Weights of a small class-conditioned spectrogram diffusion model.
Training: soap at rate 0.002, 22800 steps, batches of 256.
Rows from block 6, named by matrix and row number. Each number is 128 + 32 x the weight over the matrix's rms, rounded and kept within 0 to 255. All counts start at 0.
# ada: adaLN modulation (shift, scale and gate of each sublayer stacked) (model.blocks.6.ada.weight, 768x128), inputs 0-127
ada.463 [132 122 103 136 180 116 111 125  96  85 114 136 110 115 159 134 125  87 142 174 125 153  61 136  99 123 135 154 104 143  84  94 156 157 123 111 149 104 131 130 114 167 133 129 139  88 159 128 133  65 140 130 105 144 129 112 190 122 128  95 151 118  78 113 137 150 134 160 185 233 106 143  83 132 102  80 136 158 128 140 128 180 143 128 138 149 150 112 157 110 116  85  63  87 138 149 134 148 146 107 110 124 147 210 106 124 101  95 128  84 139 126 111  85 123 126 138 101 122  97 129 129 132  85 152 177 152 104]
ada.464 [149 156 151 163  95 110 168 105 144 131  50 154  43  61 173  40 179 136 159  53 136 167  45  77 112  64 120 163  88 109 173 161 103 130 134  35 122 178 109 128 178 108 118 120 143 139 181 109 143 120 122 153 191 135 170 162  84 132 120 149  86 206  93 157 169 113 132 166 132 244 126 110  96 147 187 149 159 145 204 109 179 153 112  84 139 163 117 159 192 131 128  78 235 140 124 162 177 102 109 152 159 111 177 113 113 161 178 170 118 151 181 159  85  98 160 171 136 147 112 155 179 138 119 181 167 138 143 132]
ada.465 [142 122 121 107 125  98 102 134 139 104 141 150 138 131 128 157  90 114 134  99 116  96 146 100 203 151  99 158 105 173 107 168 152 112 138 145 106 120 120 142 126 160 111 134 129  50 165 112 123 162 116 120 108 121 138 188 112 159 165 150 118 100 161 124 147  96 134  89  90  70 114 164 137  98 128 196 134  90 156 142 157 107 165 220 106 175  97 159  60  77 142 193 158 206 135  96 134 140 123 100 138 152 194 154 174 157 110 154 121 112 119  93 188 126 114 138 142 185 145  93 132 145  79 161 111 107 122  34]
ada.466 [136 114 108 120 109 118 129  78 111 103 117 144 170 151 106 122 155 143  84  56 105 117  80 124  86 100 113 122 125 167 102 146  95 115 180  48 114 181 121 140 101 118 119 112 107 117 255 154 109 123 146 115 145 126 110 134 139 150 123 137 118 121 154 168  96 171 140 142 125 119 130 111 155  99 175 125 147 103  92 154 126 105 106 177 131  68 152 128 123  18 118 130 201 142 114 116 124  97 112 122 115 128 156  83 181 125 119 103 122 243 149  65 130 103 106 123 134 166 104 123 143 126 111 144 134 160 133 149]
ada.467 [ 92  85 129 162 144 131 136 185  72  91 144 152 123 133 141 137 141 158 101  88 137 179 142 138 164  95 147  79 107 143 154 112 138  67 112 132 150 132  80 124 120  99 133 102 112 148 117 112 154  72 130 102 186 115 103 114 122 112  81 108  96 125 100 124 128 149 146 138 144 146 169 121  62 162 107 155 102 147 122  92  95 152  84 134 155 172 117  80 153 126 117  87 106 145  99 146 129 119  98 168  94 129 102  86 128 147 135 110 143 255  63 105  77 143 156 126 142  72 113 156 126 146 133 121 142  83 102 174]
ada.468 [106  96  97 134 116 126 130 108 130 110 150 131 109 171 134 152 158 117 136  90 137 125  77  91  61 108 131 151  91 120 135 131 122 161 110  50 116 155 123  78 114 109 127 175 122 142 219 112 160 195 145  99 153 146 116 147 121 124 127 113  96 139 153 150 119 139 120 106 137 108  78 109 143 125 114 120 123  97 118 134 116  84 147 210 105 139 134 127 147 129 165 149 165 154 129 129  86 142 122 122  95 118 148 124 141 131 165 125 136 112 119  97 115 108 110 114 127 119 136 128 135 108 133 138 134 142 179 114]
ada.469 [ 55 106 119 125 100 199 125 119 179 104 106  90 104  93 140  75 119 128 175 170  85 105 205 115 192 187 102 151 195 144  92 134 140 157  56 100 132 127 167 162 147 149 137  92 145  91 159 153 109 100 143 160 148 117 137  71 153 123 163 152 147 180 164  93 158 114  81 134  97 150 166  83 143  92  99 110 143 103  73 120 130 121 137 114  82 107  90 136 168 133 166 132 109 111 125 110 118 123 147 169 136 146 154 168 101 153 101 133 115  58 147  72 159 170 138  64 127 170 132 150 125  57 119 100 111 137 139  96]
ada.470 [109  94 150 164 128 127 110 155 115 143 168 134  57 123 115 134 106 109 131 139 111 125  94 126 157 124 142 124  83  99 184 228 131 147 104 127 126 125 113 159 117 155 151 158 138  97  85 115 124  53 136 111 100 153  83 161 125 137 119 108  93 147  83 140 122 125 127  77  78 134 153 137 145 114 124 128 122  94 156 155 109 165 108 157 138 129 126 161 117 243 102 101  67 146 123 115  99 153  92  99 103 163 126 159 100 160 138 110 107 163  86  63  90 150 183 158 129 121 110 107 160 118  69 110 163  62 107  79]
ada.471 [119  86  89 101 115 103 110  26 172 165 118 109 149 115 141  94 128 124  70 124 174  83  25 159 143 117  68 159  67  92  74 188  89 164 121 155 150 146 133 135 135  93 167 154 122 126 139 147 146  72  80 131  88 152 184 188  40  96 108 167 101 129  39 133 153  97 105  89 159   0 149 147 206 127  99 137 122 145 137  84 135 114 169 150  97 112  87 145 173 121 126 146 146 101 163  75 114  82 123 138 172 142 111 136 142 121 140 139  93 114 133 112 121  90 112 194 136 140 125 102 149 100 152 143  97 136 143 135]
ada.472 [144 132 129  63 113 109 100  51 153 195 105 135  79 134  99 144 171 176 112  76 142  78 170  79 132 101  50 164 166 132  84  97 145 139 146 181 128 167 122 119 120  83  99 116 153 104 204 132 132 196 113 172  89 135 163 164  91 117 123 123 111 113 189 122 159 116 130  98  94 110 104  72 137 135 143 101 128 187 158 155 110 183 147 162 104  62 128 168 103 101 130 144 185 137 148  97 122 120 119 153 223 178 218 144 112 129 151 109  77  66 120 109 148 158 173 110 131 141 184  59  98 115 131 133 117 135 104 169]
ada.473 [178 116 108  98 159 106  56  94 145 114  84 125 160 183 143 202 142 178 163  84 117 126 107 146  80 105  79 127 163 144 140 156 137 110 127  90 123 166 153  99  99 118 133 102 103 151 161 117 129  83 168 146 120 107 106 193 119 133 131  90 162 118 131 116 175 122 183 105 148  88  77 125 126 100 162  99 128 185 164 137 162 114 132 175 128 108 189 160 125  76 152 193 186 138 132 158 156  86 148 171 182 152 176 140 181 124 152 155 105  41 122 111 209 114 136 152 182 222 143  67 171 115 119 159 153  97 192 114]
ada.474 [109  78 163 122  93 185 108  84 159 179 142 117 190  76 135 124 160 175 141 217  88 152 103 131 137 106 145 139 143 129 157 120 139  79 128 131  96 115 105 128 122 177 152 143 141 176 184  83 159 115 227  88 153 126 136 111 178 133 144 154 165  86 117 135 184 110  96 100  89 155 107 126 137 162 124 102 110  54 110 101 176 124 136 129  68  60  95 179 130 111 164  79 102  99 180 151 113 172 181  91 159 127 142 180 115 130 152 101 119   0 122 120 194 233 130 111 159 130 100 157  97 102 134 153 124 133 101 139]
ada.475 [164   0 129 139 149  94  99 131 156 185 145 104  58  87 205 150 146 177 155 144 111 192 117 161 166 147 139 120 187 170  54 101 136 142 108 127 126 131 142 122 125  69 158  84 130 136 213 144 120 127 180 164 109 132 183 146  79 111 115 110 207 112 183 174 141 162 121 153 130 134 140 144 115 164 154 127 194  64  95 129 119 108 161   0 135  20 182 171 198  86 171 156 142  40 153 159 110 138 151 100 225  91 165 138 114 149  92  88 113  87 151 187 199 119 233  75 154 126 167 149 146 114 200 138 181 126 148 154]
ada.476 [149  90 147 148 150 116 143 240  88  80 163 178  74 160 143  62 142 145 114 160 111 135 103 155 204  82 177  33 103  80 121 178  70 166 132 143 111 122  89 116 149 118 117 149 132 115 108 119 115  72 106  69 126 111  74 126 136 198 148 117  98 131  32 132  97 128 175 119 133 120 172 151  98 167 145 125 170 159 164 105 137 157  82 131 159 145 103  79 127 191  88  81  62 149  56 113 112 138  80 120  48 164  23  98 126 134 138 103 166 237  83  90  40 125 114 141 126  96 119 161  92  49 117  90 171  91 153 114]
ada.477 [ 92  71 139  71 139 171 158 157 107 110 152 149 147 128 105  87 147 122 114 101 115 120 180 156 111 137 136 129 119  98 118 174 114 128 140 158 120 151 190 164 134 127 143 150 116 143  69 136 116  86 132 149 153 102 104 133 123 183  87 132  77 140 177  77 119 179 148 145 142 206  80 166 168  94 131  54 129  93 118 120 113 119  88 136 140 131 116 122 158 153  99  79 111 137 103 143 121 148 136 129 116 144  95  99 110 133 104 144 168 146 143 137  95 133 156 138 155 103 107 130 138 125 144 151 157 139 187 134]
ada.478 [ 91 152 149 146 164 109 133 107  90 141  82 174 182 142 162 124 133 170 111 129 128 143  76 100 110 136 137  58 123 103 121 100  89  77 155  18 133  85 108 100 158 118 143 127 183 124 145 137 167 166 112 119 139 141 130  88 178 163 104  87 101 101  86 187 110 132 128  76 133  65 124 149 117 109 170 168 139 134 164  73 118  81 120 143 153 120 158 101  84 209  70 187 101 177 135 124 104 114 127  93  64 112  77  99  97 120 136 147 149 255 106  97  86 136  62 156 109  91 123 149 146 126  98 114 176 103  85 133]
ada.479 [122 192 152 184 146 162 132 232  85 136 139 126  89 168 146 132  92 137 153 173 129 134 164 127 109 117 160 113 146 105 192 170 115  96 131 115 116 139  74 159 136 107 125 115 146 120  51 109 141 192 128 136 179 125 131  61 133 156 118  91 147 137  70 115 102 137 115 136 132 106 164 148  97 181 128 181  96 169 175 174  84 191 110 126 133 130 133 146 108 255 147 143  62  91  98 111 139 124 135 154  79 102  67 134 171  91  71 125 174 175  86 112 145 176 104 161 167 100 116 126  64 158 128  89 125  98  97 144]
ada.480 [147  99 112 134 144 128 135 179 109 155 160 160 201 161  79 125 145 148 102 212 124 165 149 118 140 151  64 125 134 114 127 125 106 146 146 114 150 144 115 150 144 113 150 106 127  92 133 134 148 177 101 124 118 108  72 157 158 139 110 102  97 106 115 112 148 129 148 120  92  77 151 127 107 128 160 155 157 162 176 150 116  83 144 173 104 101 160 148 104 199 165 128  94 156 104  84 133 108 116 158 117 118 125 177  63 156 129 148 137 111 110 147 110 154 104 131 106 126 129  95 134  93 138 145 116 142 116  98]
ada.481 [ 89  82 167 160  63 162 155 213 151 172 137 121 232 152 125  92  61  90 113 208 116 178  86 125 136 147 138 171 125  73 130 200 109 125  64 111 163  66 138  89 120 158 139  96 167 102  86 127 135 111 139 109 139 114 119  87 102 113 157 118 135 214  61 145 162 162 124 152 142 155 137 189 113 145  93  81  75 104  47  81 143 158 181  95 104  91  72 152 170 221 144 132  51 138 113 186 151 144 111 124  70  86  64 235 154 105 125 136 201  85 103 198 102  62 170  99 112  94 112 111 134  91 160  55 109  66  81 122]
ada.482 [139  55 132 115 106 113 113 131 133 169 117 118  28  80 141 131 156 186 120 114  73 115 246 139 255 102 162 133 217 172  97 141 131 127  98  65 110 101  80 127 147 122 138  51 157 157 171 109 114  88 166 143 121 147 153 134 111  89 133  88 158  82 153 179  96 180 100 165 198  94 124 172 129 166 114  90 154 174 153  81 176 167 130  82 107 105  84 144 220  98 176 210 169  92 153 123 122 160 120 158 177 143 122 150  81 119 141 149 115  89 140 159 158 116 212  42 118 138 169 115 122  89 123 157 178 143  95 174]
ada.483 [116 112 114 165  89 118 149 170 128 112 157 164  69 110  71  62 122 139 140 136 126 165 130 179 178 164 140 133 127 105 135 175 119 106 104 125 183 121 110 111 163 128 120 131 149 105  53 116 118 144  85 119 164 124  92 100 129 131 114 138 134 166 101 123 138 125 157 187 125 146 169 138 100 156 113 144 163 128 151  96 113 150 160 112 121 115 135 114  75 199 129  69 147 120 143 144 151 137 108 159  95  84 104 145 152 125  96 131 163  84 124 186 125 102 132 127 167 106 105 129  97 127 113 186 143 145 108  95]
ada.484 [160 153 160 134 122  91 150 133 142  98 111 163 230 125 167 167  95  98 194 156 100 149  78 113 111 173 128 110  91 131 141 155 148 138 105  59 127 142 141 137 143 129 139 124 176  99 186 132 145 190  95 159 132 141 142  87 139 123 148 116 113 116 127  73 134 105 134  91 147 118  92 135 149 142 133 197 146 141 126 139 144 175 141 160  45 140  94 134  76 144 128  73 101 127 145 132 147 125 126 121 115 144 120 147 128 126 112 137 117 152  96 112 157 128  81 173 129 113 145  90  93 193 117  90 145 110 136 114]
ada.485 [137 132 202 171 112 100 125 118 184 219 116  62 176 149 110 127  98 152 101 219  78 112 169 144 108 148 150 215 108  98 131 106 128 193  85 107 145 146 135 116 104 118 160  72 160  84 120  98 139 201 137  86 140 105 148 135 137 115 142 117 155 139  65 106 135 112 130  87 101  73 121 132 105 139 138  81 133 135 172 103 142 170 162  70  78 112  85 207 147 255 125 177  57  68 178 158 152  75 164 140 137 136 121 174  22 103 161 111 133  22 110 196 134  76 134 100  94 176 148 152 124 104 108 157 135 155  65 128]
ada.486 [147 154 151 133 158 105 132 148 144 151 124 144  15 137 116 154 122 183 111 109 126 172 191 133 133 108 153  90 186 107 126 105 115 129 139 147 142 127 141 137 131 109 123 148 136 114 158 162  99  97  82 149 131 107 180 120 110 127 111 129 131  72 151 120 121 115 150 156 117 120 121 164  30 108  95  35 157 135 132 122 175  79 133 125 151 135 172 117 119 152  94  78 143 132 130 175 105 133  88 127 137 162 134 120 159 127 173  89 147  96  84 169 102 157 121 118 136 112 125 110 109 127 128 154 163 108  82 122]
ada.487 [148 162  91 185 147 131 137 121 119 160 119  81  69 102 129 150 114 166 146 116  92 126  70 149 192 158 135  67 123 146 115 142 108 161 137  49 119  83 128 134 159 102 115 109 186 135 136 146 122 120 143 114 101 177 137  90  85 148 117 142 137 104  61 127 166  74 125 127 181 108 157 124 158 155 130 235 128 144 158 122 122 165 135 158 131 132 109 110  69 102  93 153 160 136 143 139 109 157 113 103 156 152 110 163 104 148 104 101 105 110  97 160 100 127 107 127 151 138 105 137  92 158 123 143 119 107  73 120]
ada.488 [160 113 134 175 130 152 162 224 104 158 143 134 144 163 185 141 149 136 136 131 130 194 155 185 111 140 168 140 177 131 123 129 108  79 138 140 142 198 141 132 136 163  70 141 109 140  76 160 139  88 112 156 109 119 146  68 121 131 128 141 141 136 104 125 131 115 139 165 171 230 185 130 175 123 154 150 150 148 158 138 100 159 122  39 203  79 134 121 126  94 106 153 160 130 102 122 168 106 108 112 156  77  97  94 121 121 120 133 198 195 240 136  92 144 144 172 119 112  98 173 160 121 166 173 157  90 188 124]
ada.489 [137 159 115 134 134 115 103 100 120 142 110  98 156 138 141  94 135  92 118 162 131 109 125  93  76  98 125 146 133 127 135 168 106 159 118 111 132 141 107 133 142 135 107 112  89 171 181 147 134 211 130 132 105 116 179 145  90 133 136 112 122 100 130 115 110 159 147 106 144  63 136  99 130 144  77  94  81 160 104 122 114 110 157 137  67 112 115 151 104  82 168 154 123  71 132 175  85 166 136 112 141 148 132 168  97  82  80 140 132  78 107  95 138 122  99 106 149 179 117 117 121  78 122 125 139 129  87 142]
ada.490 [110  50 149 174  97 187 126 129 170 187 142 109 184 168 132 103  76 117 169 255 137 138  94 113 135 180 182 156 138  72 112 110 192 169  89 124 129 100 126  88 144 129 146 182 160 132  29 125 152 182 138 150 151 118 142  81 140 158 148 112 161 143  99 109 128 131 134 115 185  98 145 167 128 165  89 136  81 150 130 151 174 151 165  45 149 172 119 173 164 249 156  58  58  32 131 165 148 150 143 166 124 112 113 204 101 168  78 137 135   0 118 226 105 128 207  67 118  89 105 136 106 146 121 105  71 131  78 146]
ada.491 [120  96 169 121 149 118 158 137 138 148 169  95 238 157 111 145 117  86 134 186 172 171 126 146 109 156 164 110 125 131 180 158  92 108 120 135 118 146 104 123 165 115 128 175 122 139  77 138 115 186 114 138 225 121 134  62 133 146 153 113 123 130  43  90 151  71 141 148 119  72 184 123 125 166 110 165 115 115 111 176 171  83 115 114 103 113 140 114 109 233  87 188 136 115 119 147 182 139 141 105  90 142  62 142 160 129 103 168 133 162 132 150 105 119  98 128 108 138 104 112  86 126 130 127  73 107 118 136]
ada.492 [ 83 135 100  61 140 187 147  24 115 181 156  87 180 108  58 129 142 121 110 104 170 115 136 154  75 105 115 206 160 127  84 112 120 119 198 195 105 173 156 158 128 134 144 132  74 195  86 171  97 148 171 117 140 132 137 119  97 103 164 144 177 126 140 139 135 153  91 173 131 197 114 109 149 155 104  86 116 104 128  55 126 122 169  87 144  82 121 102 227   0 149 122 103  22 129 144 165 131 157 108 195 120 142 137 136 164 137 147  79  87 201 206 174 119 141 148 101 188 134 177 200  71 164 106 119 197 145 183]
ada.493 [106 119 121 124 137 171 161 165 108  77 148 158 122  96 110 176 101 126 111 151 179 164 255 139 153 193 175 138 120  91 153 159 132 163 129 192 103  57  97 156 180 130 142 159 148 142  76 102 147 220  89  65  78 106 110  76 148 121 132 129 164 166 138 126 119 162 132 171 118 103 129 140 152  68 112  59 111 183 133 149 119 156 147 159 147 217 157  76 100 181 134 160  99  90 128 143 145  98 120 145  98 120  59 155 162 148  90 129 144  89 152 138  84 136 207 172  80 128 165 150  99 173 128 141 114 177  38 132]
ada.494 [180 185 139 151  91 207 149 198 103  95 139 132 187 158  59 176 135 176 149 124 125 149 201 119  70 133 151 156 172  90 154 138 142 122 169 128 146 117 164 120 129 127 134 118 167 147 122  95 150 188 164 135 127  78 104 134  90 124  98 111 124 139 106 130  91  86 121 132 163 145  88 117 193  75 168 114 121 169  99 244 167 137 126 122 143 130 116 124 127 178 111  78 158 122 141  71 119 148  86  53 111 126 120 118 129 110  90 116 126 230 190  68 103 158  81 124 145 182 112 131 108 104 142 157 115 127 137 155]
ada.495 [148 147 127  69 130  68 116 125 123 123 159 132  21 122 144 164 128 159 137 114  96 123 146 145 204 148 124  58 138 144 100 124 137 154 127 113 109 118 170  91 135  97 119 162  66 104 176 122 144 121 126 141 152 156 133 162 110 111 134 115 105 143 112 140  82 124  95  64 136 120 175 120 141 146  92 165 140  96 121 169 166 140  93 112 103 145 101 126 122 133 132 147  87 170 111  97 108 142 132 151 123 182 137 108 176  87 151 159  79  97  70 113 131  99  94 168 120 119 142  99 132 118  65  86 108  83  98 122]
ada.496 [147 100 151  70 138 166 132  82 148 161 153  94 204 128 151 179 122 168 128 133 160 162 155 132 169 169 147 156 115 112  71 160 140 126 102 177 167  86 122 117 130 119  84 138 120 120 104  82 119 136 101  85 115 131 155 140 123 100  76 137 133 152 131 153  85 156 152  91 117  47 145 141 155 155 105 137 120  82 152 103 111 116 143 132 108 111 112 138 107 157 158  69 133 138 138 140 162 140 134 178 130  92  88 145 125 109 152 132 133  93 112 119 158  84 152 137 150 122 128 111 134 104 109 120  71 122 113 180]
ada.497 [ 45  73 203 195  94 214 179 137 148 217 185  19 224 132 126   0 108 159 129 255  74 180 159 117  14 194 153 181 255 119 170  61 146 162 109 137 158  84 117 140 133 133 125 113 155 144  38 180 125 205 117 138 156 102 117  55 152  93 166 113 215 124 199 131 143 152  96 202  31  86 149 150  50 165  57   0 111 221  78 161 156 176 192   0 133 108 142 148 146 178 187 120  63   0 143 238 192 180 177 246 158  66  96 200  30 165  85 123 213   0 181 255 153 137 230  72  85  86 136 144 112 115 187 130 149 140  85 118]
ada.498 [114 140 131 111 136 107 137 118  78 173 142 122 175 176 119 163 120 112 138 123 196 147 159 125 142 142 142 153 121 108 150 164 147 114 130 255 160 160 147 137 121  99 139 163  94 118  39 144 115 105 107 143  96 163 146 133 135 158 134  90 109 154 136 123 120 127 147 134 138 149 179 146 126 134 131 100 142 101 162 158 132  99  95 170 157 148  68 189 121 131 175 172 123 148 154  77 138 166 110  81 140 119 134  96 176 104 148 125 118 118 148  91 121 131 149 133 113 116 103 155 136 146  90 186 143 145 164 100]
ada.499 [ 96  64 149  92  94 141 148  95 171 153  93 112 115 141 136  86 128 135 172 163 147 142 146 146 115 100 146 149 152 146 132  97 127 153 134 139 116 111 142 120 121 138 142 134 135 126 135 148 126 149 168 130 135 118 148 119 130 141 143 133 154 112 170 118 147 156  75 147 117  94 104 140 146 173 108  77 162  83 136  71 156  82 128 118 117  76 117 122 175 130 185 164 146 113 137 108 134 110 149 152 133  91 169 132 152 138 130 156 168  62 163 186 171  97 117  94 122 145 105 114 132 150 165 152 144 134 160 105]
ada.500 [106  77 129 114  88 183 157  67 133 143 143 113 168  89 160 102 135 131 148 198  94 123 217 143  85  89 119 185 139  90 130 120 174 163  87 142 117  72 166  97 130 139 133 116 117 165  71 159 119 201 176 150 143 155 150 143 146 111 142 171 162 107 164 110 149 126 100 167 150 125  78  79 138 160  93  45 122 134 137  97 135 147 125 123 103 126 138 167 190  80 193 135 151  46 158 163 156 105 145 110 178 128 131 155 139 134 118 162 121  13 154 205 138 101 155 115 136 192 156 112 116 139 149 164  80 149 141 150]
ada.501 [123 112 136  96  96 137 123 110 152 142 108 119 177 107 126 128 139 117 107 152 165 122 130 124 169 124 113 137 113 159 128  63 156 124  88 122 154  82 130 126  96 128 143 186 130 123 141 106 112 141 121 123 149 158  69 129 115  98 147 111 158 129 120 103 112 131 138  98 119 145 153  97 149 139  95 187 111 115  89  99 103 164 108 188 123 134 133 128 130  79 155 194  85  59 139 134 131 152 183 151 148 145 118 176  94 100  72 116 106 123 116 121 149 126 131 140  96 122 143 121 153 152 168  86 127 151 141 147]
ada.502 [150 141 164 151 109 102 124 153 154 137 151  87 165 143 174 138 102 126 157 103 143  78 126 109 149 166  86 152 108 133  92 156 163 167 128 122  61 114  94 141  73 157 125 103 134 115  78  98 135 184 113 106  96 170  63 149 107 121 158 136 175  99 103  90 150  77 116 119 159 138 146 113 126 116 159 197  93 119  71 130 120 128 144 114  72 107  83 128  92 178 161 147  74 167 158 140  76 135 135 126 103 132  86 172 113  80 105 130  70  74  55 176 162 133 106  65 158 142  88 143 124 163  81  44  84  85  62 127]
ada.503 [111 125 159 135 116 160  88  68 190 152  94 133  35 119  84  96 145 124 167 157 104 154 122 122 128 196  99 175 156 136 101 159 165 200 105  77 134 127 190 136 141 138 141 105 127 118 111 171  97 186  81 132 117 140 136 144  97 149 103 112 133  98 146 135 139 121 117 100  86  74  98 170 118 165 129  97 128 154 148 118 149 127 158  90  76 109 113 130 140 118 178 109 174  34 153 184 131 131 126  68 129 133 196 162  60  95 149 114 104   0  98 189 179 119  90 118 133 166 140 139 117 109 141 166 128 132 113 115]
ada.504 [156 102 108 147 142  76 136 131  75 117 133 163 204 137 171 142 132  93 128 135 117 133 135 149 131 153 175 129  63 116 169 160 147 123 180 181 165 168 123 128 153 152  80 117 132  80 210 131 146 100  75  78  98 149 128 128 102 149 117 139 106 150  86 145  99 149 153 115  88 132 168 117 152 174 127  82 151 126 144 164 118 112 117 174 143 110 165 109  97 184  97 101 125  95  85  75  95 137 112 128  34 143  83 125 141 151 160  68 138 144 150  88 102 152 106 226  65 144 105 123 134 125 104 139 138 107 140  90]
ada.505 [127 141 122 130 113 156 132 146  92 155 114 100 164 132 109 117 146 146 126 165 111 164 179 113 103 175 150 156 176  96 143 115 140 157 133 207 161 113 142  90 115  85 131 120 113 140 103  97 109 149 101 127 115 144 125 104 138 166 134 128 159 133 149 154 125 121 160 143 113 126 118 156 160 126 113 103 143 142 115 149 112 157 119  98 170 135 144 122 111 146 147 106  69 149 127 106 130 112 127 159 163 108 127 147 154  94 142 148 153 171 131 160  98 125 122 123 167 100 138 114 114  95 161 113 150 144 116  69]
ada.506 [147  69 124 100 144 124 102 122 157 196 133 146 109 119 113 118 101 147 102 138 107 103 128 116  79  71 108  87 156 127 122 120 131  93 151 116 102 109 126 123 121 145  94 148 137 126 144 124 139  95  93 111 126  81  86 164  64 119 130  92 152 160 134 117 106 120  91 140 114 203 140 112 113 144 121 123  94 149 151 120 145 104 144 124  89 145  96 111 154 174 136 146 150 133 132 184  95 183 112 169 165 133 118 130 145 113  99 135 111  64 114 111 148 122 190 136  96 170 138 127 175 139 136 120 140 115 172 160]
ada.507 [106 177 161 155 184 133 144 212  87 103 156 182 161 110 118 150 102  81 124 111 124 179 174 118  45  81 113 130 107  91 138 152 163  73  91 144 120 164 140  93 103 120  98 119  99 138 137  95 177 200 119 155 111  85 100 146 165 144 112 121  91 146 155 108 112 117 163 146 114  60  58 120 124 104 148 135 135 151 127  86 106 143 104 165 113 183 152  70  66 175  79 122 127 144 109 163 117 151 113 103  58 165  16 116 201 149  49 138 149 194 151  99 100 130  90 130 101 107 167 115  91  67 119 134 158 146 116 122]
ada.508 [ 88  75 151 106 131 145  94  92 158  96 107 120  50 146  87  59 141 129 172 116  94  93  77 137 152 108  88 135 170 165 114 114 141 111 110 160 119 105 129 110 143  85 157 123 146 103 113 134 133 192 152 118  74 178 140 125 168 104 133 105 142  82 148 160  98 116 137 146 121  82 139 107 105  72 109 166  95 158  94 119 107 152 107 179 139 155 133 139 167  62 129  92 121 169 152 105  66 117 114 120 181 146 173  77 110 129 124  97 109  95 124 136 116 129 120  74  96 116 136 140 107 129 113 101 117 145 107 129]
ada.509 [ 92 205  79 137 135  67 161 149  66 110 191 163 217 130 121 212 133 108 105  75 173 150 124 127 137  58 160 153  91 130 174 104 123  74 124  85 156 176 104 140 152 143 108 164 130 125 116 114 136 174 149 136  98 138 115 129 116 151 121 140 124  91 135 124 131 148 150 171 137 138 118 141 159 126 116 138 134 128  98 130  91 110 115 189 174 147 176 100 111 206  92 164 119 186  70  80 120 121 154  91  41 128  69  81 166 169 121  71 146 215 142 104 105 162 121 160 123 102  67 143 149 122 146 100 127 114 120 109]
ada.510 [120 117 150 156 145 101 117 181 116 146 133 130  87 151 117  49 107 143 110 182 150 137 140 166 178 157 151  84  89  96 170 171 138 152 118  63 110 108 135  97 112 146 147 136 112 167 114 124 112 144 151 135 116 198  81 128 109 173 123 113  75  92  95 124 141 129 151 105 122 102 128 119 150 177  69 179 127 128 124  88 123 182 137 139 154 122 114 123 106 192  96 166  73 111 123 176 101 181 129 172  67  91 105 156 147 128 131 165 155 124  81  79 102 118 110 158 139 112 172 114 133 143 113 111 126  68 149 126]
ada.511 [ 84 126 152 136  99 130  94 112 182 202 178  91 145  93 144  76 139 150 127 161 149 108 111 105  69 165 131 201 175 126  94  81 179 148 137  83 133 162 120  96 116 153 116  81 165 114 142 179  79 112 110 117 165 102 130 130 166 103 142 130 145 155 110  77 137  95  95 136  91 191 134 121 124 199 105 153 115 140 140 164 188 147 210 103 119 123  92 177 146 105 131 183 138  40 133 161 135 137 164 200 222  89 179 176  68  99 147 189 115  70 164 182 180 153 165  41 112 179 129 183 119  89 121 187 115 155 144 106]
ada.512 [130  38 115 100 167 129  64  35 151 136 119  89 124  83  78  20 151 129 169 105  96 170  68 124 113 180 122 120 131 179 139 137 181 132 114 196 128 138 150 121 120  68 152 121 116 112 124 140 117 173 127 157 152 149 120 192  77 130 139  90 135 181 161 115 120 149 110 108  74 174 114 115  89 122 138  83  98  71 141 129 155 179 140 100  82 112 122 167 166  71 166 175 190  79 174 149 146 114 161 141 172  77 141 148  74 106 125 124 106  46 176 140 147 121 136  44 152 214 124  77 165  80 121 109 130 135 114  98]
ada.513 [151  85  88 101 126 153 106 120  96 157 114 136 138 108 119 121 185 116 112 108 101  80 138 138 120 151 117 158 130 119 133 107 170  77 116 134 145 103 205 157 189 137 130 147 153 121 127 131 133 165 135 184 131 154 135 218 110 152 143 116  89  92 158  90 117 149 125 118 102 172 107 120 136 125 125 129 142 131 139  97 137 115 130 164 121  81  77 160 125 156 132 235 167 119 144 217 153  91 167  85 182 161 182 131 131 111 149  63 119 104 135 110 205 106  99 188 139 162 153 111 129 201 158 141 103 139 146 144]
ada.514 [113 116 147  98 114 173 110  92 143 158 121 120 167 105 113 140 165 169  70  74  92 189 139 156 190  42 130 120 137 117 137  76 176 171 170  89 117 107 151 120 111 146 113 142 113 134 140 124 146 185 126 137 163 110 167 138  69 101  92  93 121 155 115  75 129 166 114  93 128 121 128 122 154  57 167 131 137 142 177 134 146 149 153  88 113 103 129 132 154  76 135 116 161  80 134 141 158 132 104 110 145 110 168 181  93 115 147 127  97  84 150 144 121 126 145 130  83 175 136  79 146 132 177 166  81 168 135 213]
ada.515 [129 138 135 149 122 112 132  93 102 121 137 122 162 132 159  97 115  99 117 122 101 118 113 111 151 188 116 125 108 155 119 182 131 150 122 134 116 124 164 114 116 134 134 144 131 108  77 169  90 176 150 145 104 113 113 139 141  68 122 154 158 139 103 115  98 113 127 102 109 191 114 110 150  89 141 109 107 106 166  98 163 188 104 118 118  44 110 192 171  84 136 148 152 106 119  87 144 146 151 103 182  71 160 114 118 130 126 117 101 123 225 127 139 142 125 104 120 161 141 119 140 113 149 111 136 181 133 143]
ada.516 [132  79 109  92 147 128 112  88 125 129 116 106  89 118 131 140 141 193 113 114  87 129  87 120 189 126 107 161 150 148 113  65 116 155 122  94 102  88  89 137 152 120 132 152 116 141 196 124  91  84 108 149 113 120 135 121 132 102 164 115 132 144 117 133 130 121  95 128 122 143 131 146  92 134 113 123 106  82 127 152 147 167 125  44 146 130  94 107 176  38 114 140 176  78 156 138 128 115 113 128 183 114 139 153 120 105 163 127 109 154 190 168 189 117 142 123 141 180 158 112 179 129 129 158 164 116 146 142]
ada.517 [136  93  85  92 144 145 133 125 162 179 136  69 100 122 106  80 147 168 105 151 112 109 117 157 179 133 100 157 205 154  62 158 138  73 114 144 161 138 149 112  76 101 153  97 149  94 103 146 100 154  94 170 153 135 132 192  95 103 126 103 172 120 143 127 143 151  96 143 146 185  91 110 107  96 149 116 130  84 160 144 139 113 138  64 112  50 119 177 184  81 139 167 130 101 168  94  71 124 174 176 184 106 150 151 135 110 147 146  68 110 167 180 149 117 163  82 170 149 113 135 162 124 183 178  74 186  93 130]